{"rotation_deg": 10, "blocks_per_level": 2, "residual_init": "none", "optimizer": "muon", "lr": 0.03, "adamw_lr_other_params": 0.0011, "batch_size": 128, "final_lr_fraction": 0}
Rows from block 8, named by matrix and row number. Each number is 50 + 10 x the weight over its row's rms, rounded and kept within 0 to 99. All counts start at 0.
# conv: 3x3 conv (model.decb.0.0.conv.weight, 192x384x3x3), inputs 260-269, a 3x3 kernel for each
conv.69:53 26 42 55 59 66 40 74 66 54 28 63 33 69 32 79 77 56 52 55 41 48 44 65 50 50 54 58 28 66 42 57 44 48 62 43 46 60 56 54 49 57 36 50 40 52 68 36 63 38 52 44 53 32 48 62 45 41 42 32 37 54 49 39 75 36 51 14 50 54 64 36 58 68 42 36 77 66 53 35 40 62 40 37 54 66 51 49 61 50
conv.70:55 56 60 41 09 58 42 72 45 57 52 32 89 17 44 36 51 60 52 58 56 35 43 37 57 40 52 46 60 42 34 42 32 45 45 41 32 45 42 57 28 50 55 42 54 61 46 55 64 35 52 63 46 39 43 46 43 51 58 46 63 72 45 51 46 48 56 32 55 38 56 54 29 38 44 58 54 40 53 26 43 62 24 50 71 38 59 44 61 45
conv.71:54 68 45 33 26 72 48 53 66 53 89 48 55 38 55 53 16 48 45 70 46 31 42 41 57 18 41 56 53 40 41 27 57 47 71 53 35 39 54 18 42 87 57 86 75 38 25 61 43 48 46 44 31 52 69 52 40 39 32 43 28 50 38 57 42 58 44 47 69 55 28 53 35 64 39 56 74 54 55 44 50 49 48 45 29 67 70 45 35 38
conv.72:66 82 40 62 44 55 37 50 51 08 28 45 61 78 28 62 77 35 55 69 52 47 37 50 40 46 61 48 55 42 57 24 37 53 44 49 66 49 53 51 10 48 52 36 73 36 52 50 19 63 63 43 52 53 49 51 52 56 67 47 56 30 47 50 20 40 39 62 49 45 64 44 54 39 59 42 48 42 34 44 29 56 59 57 39 73 80 27 45 54
conv.73:39 52 65 34 55 77 37 47 40 64 48 45 42 73 38 67 58 63 53 50 40 48 62 54 42 62 58 51 45 30 47 75 55 63 42 38 58 46 32 15 14 63 51 40 67 65 45 39 57 43 51 51 52 50 46 41 47 54 46 46 55 47 52 58 59 60 55 61 50 40 66 55 68 44 42 53 31 26 58 41 49 65 57 64 51 75 77 32 71 50
conv.74:58 71 58 39 83 80 48 52 32 63 88 50 50 76 56 62 47 52 45 45 42 46 59 73 52 49 39 51 38 57 52 38 51 30 54 64 54 56 42 39 59 61 52 36 38 51 53 37 26 59 47 53 36 34 73 68 52 46 44 47 33 49 65 45 41 32 33 29 41 63 49 39 39 76 54 51 88 46 64 58 46 53 26 70 47 14 65 56 62 48
conv.75:58 56 66 66 72 62 54 70 22 51 73 47 32 00 58 74 77 52 45 58 51 64 90 52 60 56 57 23 72 38 57 66 47 44 49 28 55 41 41 41 34 53 47 67 43 52 78 46 37 19 47 56 20 56 50 69 59 42 65 57 66 51 63 37 45 48 48 20 62 60 65 50 45 37 42 62 63 54 49 58 71 49 74 69 63 25 47 28 37 53
conv.76:59 47 59 63 62 35 64 58 45 64 49 50 99 62 46 41 24 44 45 50 38 68 49 37 58 49 73 62 53 44 56 35 50 56 64 60 61 60 65 57 43 48 46 41 49 61 53 63 56 46 69 47 61 57 63 41 42 68 41 45 42 58 50 38 59 38 47 71 38 32 52 58 57 64 53 47 79 59 54 58 49 31 45 56 51 57 58 23 69 51
conv.77:37 45 61 33 77 18 57 38 58 36 57 57 62 72 61 57 54 49 30 50 63 31 44 14 58 54 59 40 81 62 42 65 66 52 47 44 58 35 63 62 43 32 50 54 50 53 41 37 59 81 49 37 47 51 37 45 45 45 23 52 42 54 47 48 35 49 60 83 63 41 52 40 42 17 48 31 33 68 50 55 60 41 36 45 61 91 44 39 58 27
conv.78:44 41 56 30 21 25 20 08 24 51 56 51 54 64 48 47 48 51 66 49 57 60 19 48 55 29 52 53 40 48 33 24 47 64 38 54 41 40 35 46 29 42 46 52 48 61 31 48 43 45 38 46 58 56 37 46 36 51 44 43 40 38 39 59 42 62 56 48 63 57 44 58 60 30 38 15 06 26 47 09 36 51 63 50 47 44 44 40 57 47
conv.79:36 60 61 44 80 70 50 50 60 36 54 42 26 48 80 58 38 79 48 41 55 55 55 65 64 52 38 51 43 48 38 42 48 50 64 30 68 38 60 66 47 46 54 75 72 53 37 52 53 79 39 46 59 65 52 40 49 33 59 39 53 50 34 66 33 36 31 44 38 57 47 69 63 70 51 49 44 40 52 41 51 38 47 52 62 57 58 42 46 62
conv.80:53 45 52 64 19 41 41 40 57 54 43 27 63 38 37 21 42 35 59 42 39 45 47 49 39 56 49 21 57 44 22 56 58 61 57 41 36 53 33 42 61 68 54 45 59 61 53 61 59 57 35 50 38 37 36 35 67 47 58 64 25 50 59 79 43 60 58 31 39 35 46 31 57 51 47 58 36 77 46 47 47 75 35 70 76 45 60 51 31 43
conv.81:36 64 64 35 56 38 76 72 55 48 56 69 56 63 55 25 32 47 54 72 58 47 53 38 63 58 64 50 50 54 34 43 50 61 61 63 58 38 72 61 50 54 46 62 46 46 30 47 58 68 59 54 49 55 46 54 64 38 45 44 57 69 66 50 24 52 46 87 34 42 33 40 50 48 56 48 00 62 46 20 70 32 47 58 72 75 45 85 63 68
conv.82:52 53 56 57 94 46 51 58 56 42 41 57 75 79 61 59 80 28 53 61 50 35 72 47 35 58 56 52 48 54 43 66 34 61 35 58 52 59 62 68 43 54 39 45 46 64 47 38 45 39 61 37 67 44 54 67 61 60 40 60 63 53 46 51 51 53 47 64 44 26 41 50 47 75 37 60 71 76 55 58 56 56 55 50 41 55 50 39 68 53
conv.83:41 51 46 44 64 63 29 74 51 50 26 47 52 81 52 19 71 50 54 53 58 58 37 57 67 54 55 58 34 51 26 75 67 64 48 43 47 55 53 56 20 38 43 44 41 47 54 49 41 20 43 69 76 55 46 53 42 51 22 39 44 47 35 62 55 41 61 44 77 14 75 53 48 54 39 64 45 55 56 93 64 52 72 48 50 86 44 47 47 49
conv.84:60 23 56 72 15 54 51 45 46 43 63 39 61 35 51 40 59 50 62 62 53 58 50 37 62 59 53 68 68 41 48 51 36 53 50 49 59 44 62 70 46 72 53 61 57 43 30 55 35 51 54 45 52 49 58 65 48 47 42 45 38 40 41 61 52 59 57 44 47 47 37 47 52 72 34 60 41 53 49 52 56 54 20 46 54 46 57 50 49 58
conv.85:42 56 57 61 70 38 50 52 42 65 83 42 57 65 62 32 21 50 66 57 47 57 73 52 35 63 52 46 56 44 38 56 39 53 52 57 48 50 40 60 46 47 56 68 53 55 51 51 54 69 53 48 46 47 42 68 62 39 59 33 35 55 57 46 56 52 54 50 52 48 49 46 49 59 60 58 51 56 45 57 44 49 37 55 40 61 47 54 60 51
conv.86:52 30 47 51 12 23 56 58 55 55 50 63 41 32 50 37 89 27 33 82 52 66 63 41 67 55 74 83 71 66 58 53 60 45 36 44 50 59 61 66 30 45 35 37 56 67 41 48 49 33 75 65 52 45 50 52 65 55 53 62 58 61 63 38 42 40 43 49 58 58 54 36 40 30 52 58 36 81 39 67 55 32 00 42 47 28 27 53 64 54
conv.87:43 43 39 37 49 43 43 60 61 55 71 49 70 44 71 67 64 66 47 38 51 51 58 49 64 66 55 48 41 38 62 79 70 48 41 56 52 57 72 70 25 36 38 52 43 59 48 54 50 50 49 47 33 42 44 54 53 37 33 44 49 51 66 40 31 55 50 62 62 52 73 64 58 49 52 32 62 45 48 55 58 50 39 39 33 71 64 49 62 52
conv.88:65 53 44 89 22 63 45 35 23 33 60 56 69 72 62 73 58 61 38 50 35 39 47 51 44 43 58 63 55 43 62 22 54 64 69 50 59 55 60 58 63 59 33 67 49 33 42 48 53 56 55 55 55 46 60 40 44 44 71 39 47 49 49 58 35 65 41 46 48 64 27 39 46 85 35 41 63 41 45 38 41 42 54 85 44 39 41 50 61 42
conv.89:53 34 37 26 80 58 53 54 62 43 28 21 61 66 64 64 90 81 65 46 55 45 79 55 62 61 30 40 30 58 61 38 73 71 63 50 56 44 55 61 43 46 59 39 41 56 56 42 65 38 41 43 42 50 46 31 63 56 49 35 55 52 34 69 41 54 41 54 47 48 54 50 53 49 60 62 72 39 36 64 47 38 70 53 46 75 61 55 16 46
conv.90:48 59 76 65 60 57 49 65 54 61 58 48 36 68 57 58 51 26 55 61 42 61 32 43 48 67 67 71 50 59 61 47 55 54 49 49 32 50 36 54 38 49 58 23 34 65 55 46 44 54 33 68 60 42 55 55 52 51 27 19 45 59 48 50 52 52 44 71 63 50 48 47 34 56 38 36 49 53 46 57 57 43 34 50 64 65 46 40 53 39
conv.91:50 58 54 52 47 51 44 53 52 46 61 47 67 37 72 29 46 55 62 63 58 59 30 65 44 57 63 47 32 64 58 54 65 49 49 55 55 35 53 44 45 39 42 65 56 49 60 39 34 57 62 50 60 53 61 39 49 37 41 68 54 37 58 60 61 56 45 38 62 50 53 46 48 64 45 54 48 54 53 52 58 46 50 46 65 74 53 35 65 44
conv.92:48 33 38 58 76 43 56 36 71 40 64 36 57 63 54 71 29 25 57 50 55 59 42 38 42 66 61 57 32 47 42 99 53 41 39 45 58 53 53 46 04 42 48 40 44 53 50 40 62 39 44 62 19 35 51 48 44 52 25 52 43 57 38 65 27 31 59 48 36 81 41 56 38 56 44 71 73 79 57 51 46 36 34 73 55 99 66 40 42 37
conv.93:41 59 65 52 39 06 55 18 42 43 46 54 40 83 38 63 26 48 62 33 52 57 36 44 43 50 38 62 30 46 42 47 58 44 45 60 51 53 59 47 56 35 54 36 57 49 46 62 41 54 60 44 38 49 45 47 29 53 56 46 60 42 56 65 38 59 69 53 84 69 63 10 30 33 39 34 58 55 37 45 29 25 65 58 46 58 52 54 27 43
conv.94:49 47 74 52 46 49 60 60 56 34 59 62 42 63 45 53 32 72 51 63 40 55 51 49 45 40 55 53 59 41 41 44 48 41 61 49 31 53 59 45 67 49 54 40 32 55 52 53 42 48 55 61 47 55 48 41 41 44 60 55 43 48 55 60 52 59 47 54 48 43 38 51 35 77 61 39 48 32 55 41 34 45 29 59 39 16 56 58 45 50
conv.95:62 43 52 51 11 35 57 50 58 45 34 70 15 00 44 84 99 49 37 55 49 45 59 38 43 35 60 36 29 53 44 17 64 56 48 63 64 66 57 39 37 49 45 32 55 36 51 41 48 58 57 44 54 48 58 34 41 57 23 46 69 53 51 62 72 51 59 52 66 51 59 57 51 45 50 32 00 61 35 54 59 69 42 59 62 09 66 47 62 52
conv.96:59 56 52 60 56 52 30 49 44 46 39 24 42 85 66 53 63 62 67 57 57 55 28 37 54 35 31 55 51 39 55 50 50 61 49 49 48 38 36 56 48 54 54 39 66 53 50 45 48 53 59 48 59 55 62 45 52 45 60 38 45 48 46 38 60 42 48 35 53 55 52 47 42 56 60 45 25 55 53 71 43 48 56 49 47 60 35 41 70 51
conv.97:50 54 39 31 61 58 33 40 54 43 69 51 48 78 58 28 57 59 44 44 51 47 25 54 53 57 50 45 22 59 56 34 59 59 49 36 33 43 42 34 71 55 27 57 19 37 71 55 59 48 50 51 47 47 52 65 64 41 78 60 42 55 39 50 49 41 61 29 42 49 48 44 37 40 34 43 46 38 49 53 57 44 45 58 38 55 33 42 48 49
conv.98:30 51 59 49 23 51 47 55 71 50 64 51 56 27 51 30 40 19 59 35 58 39 61 44 37 54 53 58 62 66 56 55 46 57 51 32 35 29 56 29 39 46 42 32 31 53 47 38 60 43 36 60 58 49 64 64 45 49 55 52 37 39 58 48 65 68 48 36 49 52 54 44 47 42 49 33 54 59 28 29 56 43 35 51 71 40 22 59 27 61
conv.99:32 57 39 68 02 63 51 66 56 45 85 45 38 80 54 44 50 54 49 15 44 59 35 52 49 50 49 28 94 47 46 61 46 57 52 44 51 50 46 37 65 55 46 51 40 26 56 46 44 55 57 50 55 53 48 57 47 53 73 38 35 39 55 33 52 65 46 49 61 40 56 36 53 63 60 48 99 35 70 45 56 47 45 49 49 53 46 44 50 42
conv.100:40 50 45 58 80 38 67 82 39 25 38 35 35 54 61 44 44 44 57 47 47 35 37 53 69 53 62 46 49 40 51 77 57 44 60 49 46 71 52 49 67 47 70 57 56 34 26 41 50 41 61 37 45 55 41 55 47 32 62 44 33 57 69 50 66 55 43 22 54 73 48 51 46 60 42 34 86 52 44 44 43 71 65 56 62 23 16 60 54 32
conv.101:50 51 41 53 40 58 60 45 52 60 65 49 44 40 42 39 52 79 48 58 56 58 36 54 59 37 42 50 54 48 52 56 68 43 62 72 49 43 64 48 21 35 44 52 56 48 56 49 40 44 56 52 37 53 57 56 32 55 52 46 50 47 47 52 38 53 30 51 61 50 48 62 55 48 51 49 34 27 59 40 49 52 58 47 46 59 77 49 45 49
conv.102:53 58 38 54 53 37 45 24 44 35 25 41 45 37 09 55 59 42 63 56 46 38 63 45 36 49 62 30 54 59 49 40 32 49 52 28 47 49 27 50 46 54 47 42 63 41 41 33 46 39 58 47 52 61 43 52 57 50 50 46 48 46 49 57 18 51 32 29 40 57 59 54 50 42 47 32 49 64 47 52 46 47 40 40 10 40 78 56 46 71
conv.103:50 66 52 43 43 21 37 53 67 27 54 39 81 66 44 36 26 39 54 53 49 58 43 59 51 54 59 39 63 44 37 73 20 42 55 42 37 24 63 57 67 55 50 34 43 78 50 61 59 69 45 57 43 48 46 34 46 40 66 23 49 37 40 62 45 48 49 53 50 61 50 50 45 41 53 46 40 60 48 30 49 57 66 49 76 99 19 57 50 57
conv.104:49 44 52 44 31 09 43 70 13 66 44 58 54 23 51 48 42 41 58 51 37 51 46 36 58 43 46 60 57 52 52 88 43 59 49 30 57 46 32 52 41 23 56 76 51 60 37 61 57 34 49 48 68 47 46 53 45 46 44 63 46 56 55 47 49 60 37 48 64 53 57 60 43 59 67 50 63 25 53 59 54 37 34 66 40 42 12 44 67 39
conv.105:65 30 53 39 79 92 06 71 44 67 43 44 59 03 34 39 61 56 52 36 50 43 63 46 25 65 35 57 65 59 64 60 65 73 54 60 72 58 44 52 22 45 55 48 38 48 67 45 56 46 56 40 59 36 39 55 39 58 21 58 58 52 55 44 25 53 27 57 45 55 22 29 51 45 50 44 62 45 46 49 36 43 38 62 40 93 45 38 55 51
conv.106:44 22 58 40 28 18 45 51 33 44 49 57 48 31 38 58 74 55 44 51 54 59 46 38 42 38 35 47 52 32 58 56 53 45 47 55 47 53 35 41 69 43 47 53 47 50 52 52 47 28 22 66 50 47 49 82 74 51 46 61 54 43 52 70 67 72 46 44 40 59 51 61 38 75 58 62 67 59 39 47 39 18 18 48 54 01 27 43 51 40
conv.107:45 81 28 65 48 76 52 28 57 35 63 59 75 11 80 58 51 35 30 53 45 50 58 54 47 44 77 41 42 46 67 55 56 46 46 60 48 42 43 34 35 53 62 34 55 65 43 56 52 00 51 48 60 47 42 52 54 59 37 52 47 59 43 61 38 59 36 65 57 67 41 53 54 39 57 53 15 43 64 65 37 43 74 50 52 72 46 47 60 46
conv.108:61 53 36 72 40 57 57 77 26 55 51 69 57 16 70 41 83 54 29 27 55 58 46 55 60 51 52 43 47 57 21 81 42 27 53 46 26 58 52 58 52 50 56 49 50 54 56 56 42 33 42 51 44 64 52 55 53 58 40 49 63 55 44 52 53 54 41 59 44 67 36 50 32 21 70 51 42 66 60 24 52 63 70 43 44 31 56 71 39 42
conv.109:47 49 46 52 49 31 52 52 76 50 48 60 25 71 41 62 61 45 57 71 60 71 52 40 49 48 65 50 60 54 54 58 58 58 35 53 47 38 56 32 46 50 28 77 64 50 37 55 40 38 33 67 44 47 49 47 62 50 34 77 40 45 52 53 55 44 53 54 43 68 39 40 41 31 49 35 27 55 41 64 42 45 60 60 44 54 55 63 61 59
conv.110:56 54 73 49 44 52 68 05 54 32 30 63 67 64 38 78 23 39 38 37 46 51 63 61 53 38 51 34 35 52 53 51 53 57 42 65 49 61 56 49 54 50 64 32 49 46 70 61 33 32 65 60 40 33 40 36 43 39 54 57 51 68 62 28 75 43 77 01 58 53 54 53 42 23 32 54 57 47 52 34 35 50 88 54 62 56 72 39 55 36
conv.111:54 39 41 27 78 38 37 69 48 46 44 42 36 54 55 38 52 51 59 48 33 45 85 43 58 63 55 38 42 49 61 46 41 50 51 28 60 50 46 44 67 64 63 44 53 43 54 51 73 26 48 44 48 70 49 49 44 63 53 54 46 41 49 56 49 43 28 70 37 55 37 51 49 27 62 43 65 45 53 68 48 53 65 54 00 25 32 39 46 59
conv.112:51 52 40 60 51 48 44 28 49 55 26 58 31 32 71 64 66 43 54 43 60 48 53 44 54 42 43 48 54 34 48 64 34 62 41 46 67 56 61 62 50 47 46 43 49 43 55 52 43 33 57 50 57 56 47 57 48 51 51 64 52 58 29 53 65 57 43 43 50 65 49 46 41 45 61 55 53 56 60 49 50 47 57 45 48 82 66 47 51 58
conv.113:38 75 44 29 55 55 64 63 28 42 45 30 52 74 53 46 39 56 44 64 49 37 24 44 51 42 42 34 41 45 55 40 47 49 64 49 51 62 50 67 46 48 31 59 63 34 43 39 55 48 55 38 50 53 54 59 52 47 72 61 82 63 46 53 51 41 69 31 72 38 72 30 64 67 70 54 40 52 33 34 64 42 47 47 50 57 70 52 21 50
conv.114:44 34 41 31 84 50 48 44 43 40 59 74 99 51 53 32 25 50 63 41 42 56 37 62 64 49 37 53 73 50 46 45 63 44 44 46 30 63 32 52 20 36 49 43 61 25 43 86 56 43 38 56 57 47 38 68 41 67 17 33 40 59 43 35 43 38 71 48 45 40 78 52 61 47 35 65 36 74 52 55 23 33 44 44 34 61 76 61 58 48
conv.115:56 54 57 86 33 60 37 59 39 55 40 56 84 27 57 25 56 43 47 37 55 56 61 48 56 57 54 72 22 40 57 44 40 53 54 52 48 37 55 37 33 50 43 44 48 45 31 46 46 81 55 49 46 60 36 35 34 50 77 28 37 47 34 57 87 30 70 49 52 58 42 72 38 53 23 37 66 29 42 49 58 66 80 44 46 59 42 54 47 38
conv.116:56 59 51 50 63 67 41 42 57 56 80 52 58 49 24 38 87 50 50 43 52 62 30 56 46 31 49 54 51 34 42 27 42 57 59 58 62 40 37 48 55 34 51 45 47 56 45 30 53 90 55 46 48 42 51 66 51 58 55 25 59 43 41 47 44 45 61 57 60 66 65 57 51 61 47 35 32 47 66 71 47 63 49 49 45 68 52 41 56 39
conv.117:50 52 41 60 47 59 49 49 63 50 53 53 54 35 47 45 42 62 45 47 43 53 45 49 59 50 58 44 49 47 49 18 18 53 60 68 67 60 46 76 68 51 60 44 49 33 55 51 49 36 48 48 37 49 53 49 62 55 57 61 52 47 43 71 40 58 30 70 22 49 56 57 45 42 60 55 72 42 59 50 33 32 28 27 49 45 81 45 36 68
conv.118:44 51 23 64 79 36 55 74 56 38 57 52 47 62 34 75 58 51 47 53 51 51 52 41 47 52 49 55 48 35 35 42 57 54 30 38 41 27 58 62 53 53 60 70 43 37 34 55 42 45 47 48 52 42 58 41 33 62 68 54 65 54 56 48 55 50 52 34 37 43 46 58 45 62 47 41 51 25 48 42 58 54 49 48 51 68 68 48 13 49
conv.119:52 31 50 52 58 47 59 74 89 55 13 32 43 54 70 33 99 34 53 66 66 35 20 24 38 59 49 59 25 44 57 33 30 55 67 62 45 48 63 33 35 49 48 52 51 53 86 44 72 58 59 52 53 65 41 63 59 50 61 66 49 64 47 51 54 49 54 49 32 45 37 55 63 65 27 42 57 68 44 44 34 47 41 11 49 99 64 45 51 45
conv.120:44 48 51 44 75 18 61 30 89 34 59 45 31 16 73 36 61 63 56 43 56 57 83 20 54 37 76 42 51 44 57 43 52 53 59 58 46 47 54 58 50 65 52 38 43 37 62 49 40 31 47 38 48 53 64 47 55 48 42 32 61 71 47 65 48 50 59 70 43 41 36 43 48 34 39 32 41 62 20 52 59 54 55 60 33 28 50 35 21 51
conv.121:81 41 41 56 39 43 54 43 58 27 43 61 24 30 39 47 29 45 43 46 42 53 61 30 59 39 53 49 42 51 68 51 58 42 43 60 71 35 53 55 25 62 37 26 63 51 38 55 52 44 42 46 46 44 51 50 48 65 60 56 57 52 51 50 51 66 46 45 63 59 51 56 56 58 51 61 41 73 55 48 67 71 63 44 68 65 59 36 56 56
conv.122:34 43 39 69 84 66 59 52 45 74 34 46 77 49 56 40 45 65 43 47 47 65 63 47 55 44 43 71 45 53 73 67 51 45 35 40 75 53 45 60 70 37 48 44 49 68 58 41 61 51 37 61 44 51 51 45 53 14 43 56 38 68 37 38 58 44 74 44 35 50 53 49 32 62 53 99 81 52 57 55 49 30 40 51 28 12 58 42 55 56
conv.123:42 40 54 37 69 43 41 68 56 52 74 60 69 66 55 58 42 56 57 50 63 61 38 63 68 57 54 41 61 51 66 65 51 51 54 55 60 62 48 74 44 20 56 55 68 44 57 62 54 46 53 46 38 51 52 57 45 50 48 43 60 39 55 74 57 58 63 36 46 65 70 64 53 77 49 61 39 23 41 52 62 50 49 55 70 74 39 41 38 59
conv.124:35 53 41 63 21 53 36 38 46 56 57 59 39 44 46 23 25 61 44 45 23 39 33 56 44 43 39 48 54 39 58 60 52 43 67 60 46 83 42 46 45 47 56 55 64 48 54 50 58 43 48 53 58 56 40 55 50 55 58 62 42 38 63 28 40 32 33 44 57 28 55 45 42 53 41 45 17 46 46 26 49 25 01 40 48 23 52 39 75 53
conv.125:61 52 28 66 62 54 57 45 46 45 42 58 76 61 59 46 48 36 52 31 52 47 70 52 54 62 85 54 54 50 43 74 34 50 60 42 32 33 22 64 65 63 53 54 52 46 42 30 58 60 48 45 52 50 42 39 30 66 52 59 45 71 51 42 78 61 40 53 39 54 46 39 34 49 60 35 72 49 53 39 46 50 53 51 14 26 44 49 43 38
conv.126:75 67 60 40 56 63 67 41 54 69 22 51 60 97 51 84 46 72 51 53 53 49 48 58 74 68 37 21 51 57 48 42 49 60 45 56 56 56 43 47 44 53 57 58 67 50 43 51 60 62 46 49 53 25 42 52 48 33 52 55 37 62 58 59 50 39 63 26 35 49 48 48 30 52 46 65 37 47 34 51 40 69 75 43 80 61 43 61 45 41
conv.127:59 48 53 51 52 44 48 39 72 45 69 54 69 58 49 48 26 36 66 50 47 64 55 35 73 37 24 56 49 47 58 54 50 66 55 55 62 65 73 63 46 45 51 46 53 45 53 41 50 44 53 44 43 46 49 57 35 32 59 45 40 22 38 51 35 46 43 66 43 39 46 45 54 50 42 54 60 28 48 42 46 50 42 45 63 69 53 38 43 60
conv.128:45 41 52 46 26 35 68 57 44 46 56 57 55 75 35 50 63 53 36 48 46 46 46 56 33 55 62 71 37 75 53 59 51 60 57 60 65 56 58 66 37 28 50 51 54 68 69 71 60 54 29 46 43 53 58 48 65 62 31 52 69 50 57 63 36 60 62 63 56 27 36 26 43 47 57 83 07 75 43 37 53 45 33 38 38 49 59 33 51 42
conv.129:41 62 54 31 64 17 46 55 44 77 56 65 65 63 49 51 29 27 42 49 63 35 48 60 38 42 54 44 63 48 40 57 52 48 47 40 36 34 64 35 53 53 37 39 57 60 41 54 61 57 52 54 58 40 45 52 41 42 57 36 48 31 62 48 52 37 60 21 82 47 56 50 50 63 44 49 33 48 48 41 85 47 70 61 55 56 41 57 60 62
conv.130:54 51 39 60 56 41 41 48 37 51 41 69 56 28 57 59 55 58 57 68 63 57 55 52 64 60 57 57 59 58 51 50 48 47 44 42 48 44 57 44 16 35 49 44 54 62 37 43 42 28 43 59 38 52 57 58 63 59 61 65 58 59 50 55 50 45 64 69 56 55 52 43 48 55 53 59 60 40 53 64 55 48 43 28 50 59 40 48 58 29
conv.131:58 18 21 44 67 53 60 66 50 35 35 44 25 20 63 22 60 52 59 26 51 28 32 29 55 67 73 44 54 53 43 44 77 45 63 56 51 44 47 51 38 48 38 45 46 47 48 49 58 63 49 63 43 29 32 34 53 38 75 29 26 52 54 67 56 41 51 40 68 69 31 45 46 56 66 70 19 42 37 44 69 25 44 46 60 80 35 69 45 39
conv.132:71 55 59 58 59 28 43 78 21 41 42 19 98 49 47 25 46 36 58 37 45 40 58 51 32 47 28 50 52 47 40 48 53 59 31 64 33 59 48 56 46 39 66 41 57 63 53 46 50 08 35 56 47 56 49 38 52 47 63 57 46 56 43 39 50 59 36 99 35 53 75 52 50 51 45 56 75 38 43 48 34 52 54 42 57 61 36 44 50 42
conv.133:42 46 44 38 46 48 51 60 23 54 59 54 31 73 57 56 28 34 58 42 47 68 23 64 63 32 40 57 30 32 43 42 52 23 60 60 50 66 60 44 55 60 48 56 58 58 55 61 53 66 56 57 40 48 56 77 61 53 56 45 39 38 45 61 25 62 75 11 46 50 38 62 44 34 39 48 29 54 40 45 65 41 24 39 62 01 09 63 59 53
conv.134:37 57 45 36 71 75 41 78 35 44 61 55 38 36 65 44 97 29 63 61 50 24 48 50 55 41 45 61 33 61 60 36 55 41 55 42 48 47 54 36 33 33 35 55 50 43 73 54 63 26 58 39 45 34 36 42 50 47 75 48 52 37 43 34 57 58 33 30 49 77 44 56 55 58 53 28 26 42 54 16 61 32 43 74 29 56 36 53 35 59
conv.135:49 40 56 42 51 58 51 44 55 72 37 25 85 53 45 40 40 39 54 52 53 35 25 55 54 52 65 38 51 52 45 60 57 53 49 41 50 50 33 68 82 16 48 46 25 50 49 55 60 49 56 49 37 50 59 37 36 67 56 43 43 66 43 60 49 60 63 52 63 68 42 55 51 52 30 41 75 29 31 61 45 42 57 56 23 49 54 46 54 41
conv.136:23 60 51 27 49 58 50 51 40 68 21 32 46 84 46 30 60 63 39 38 37 61 49 57 68 52 47 63 39 41 66 24 48 53 37 46 55 47 50 43 64 54 49 64 52 55 52 43 51 51 66 62 44 43 56 39 47 46 59 66 39 59 43 28 70 46 49 44 43 66 44 38 53 38 36 48 20 43 51 62 78 25 44 32 34 38 40 39 58 56
conv.137:64 47 32 44 80 37 47 52 54 22 27 51 41 55 52 38 21 55 47 55 57 39 43 39 47 50 29 46 50 47 53 39 40 49 49 40 46 38 44 43 39 44 57 57 56 47 34 47 44 49 49 59 50 54 54 59 62 50 47 46 48 65 33 44 44 52 49 49 49 41 41 63 36 24 55 45 59 60 45 56 45 43 27 57 91 50 59 48 53 48
conv.138:38 43 70 34 72 55 47 43 41 48 48 56 28 65 43 42 43 49 49 42 33 60 50 36 39 52 60 44 53 45 61 28 45 49 28 55 65 35 52 49 53 60 43 43 47 41 30 37 42 43 62 71 58 60 63 42 40 59 48 61 43 46 60 52 70 52 49 27 51 45 43 68 53 57 48 49 56 38 62 72 55 49 54 63 39 39 67 53 61 37
conv.139:26 34 42 58 31 54 36 60 36 59 63 32 36 63 25 30 93 67 52 88 60 27 41 60 52 62 34 57 38 52 48 54 40 62 31 49 51 61 48 13 57 58 81 25 45 41 47 50 62 39 41 49 51 53 53 43 65 52 44 52 64 65 35 52 50 56 75 43 56 53 74 55 54 66 44 56 50 47 51 58 51 28 43 61 49 38 41 32 28 47
conv.140:45 42 47 46 33 55 65 42 49 45 48 43 39 33 43 48 65 72 60 44 56 48 67 65 59 58 50 51 34 54 38 54 39 37 54 47 61 67 46 36 41 44 60 49 39 53 45 48 52 36 45 57 47 54 56 74 60 50 66 59 55 59 48 40 26 47 47 45 16 58 70 56 53 35 45 50 35 44 32 58 48 67 22 28 37 24 53 54 59 52
conv.141:54 55 51 41 80 61 32 85 43 49 49 50 46 50 44 19 99 61 57 60 64 66 14 51 63 44 57 59 71 43 50 43 67 31 54 48 55 42 44 73 22 34 42 61 52 40 44 46 59 64 51 67 49 41 58 66 48 50 45 42 56 72 35 47 51 57 42 33 52 49 29 44 43 57 48 43 53 59 33 62 61 34 37 55 38 49 47 31 35 46
conv.142:47 76 47 79 71 83 56 68 38 29 48 46 55 60 40 48 52 74 41 69 45 64 36 67 48 59 45 60 41 51 51 49 32 50 55 66 40 62 43 28 58 49 36 45 43 58 34 46 39 62 32 51 72 48 49 41 56 52 54 51 64 56 62 59 53 45 61 42 55 45 56 36 42 68 54 39 29 50 58 53 41 49 55 42 58 52 39 50 34 53
conv.143:48 51 75 53 55 60 52 54 68 55 61 47 69 99 51 51 14 21 53 62 80 56 00 29 45 34 58 52 39 40 53 60 34 55 60 76 49 53 45 44 19 29 45 62 66 33 34 42 49 79 65 45 51 56 53 63 53 41 42 58 47 51 58 37 45 50 64 80 36 54 57 54 55 40 47 44 34 43 46 46 57 58 48 44 54 59 37 33 34 28
conv.144:37 55 31 53 37 61 44 49 28 35 61 40 70 49 46 48 38 36 34 66 50 48 44 38 56 36 49 47 53 56 54 76 66 42 57 60 61 58 72 66 37 49 63 59 76 56 49 47 43 37 42 43 46 50 58 14 51 52 54 52 52 33 38 70 62 46 32 40 53 41 43 44 60 71 55 51 29 60 56 34 58 63 50 55 41 48 66 47 53 44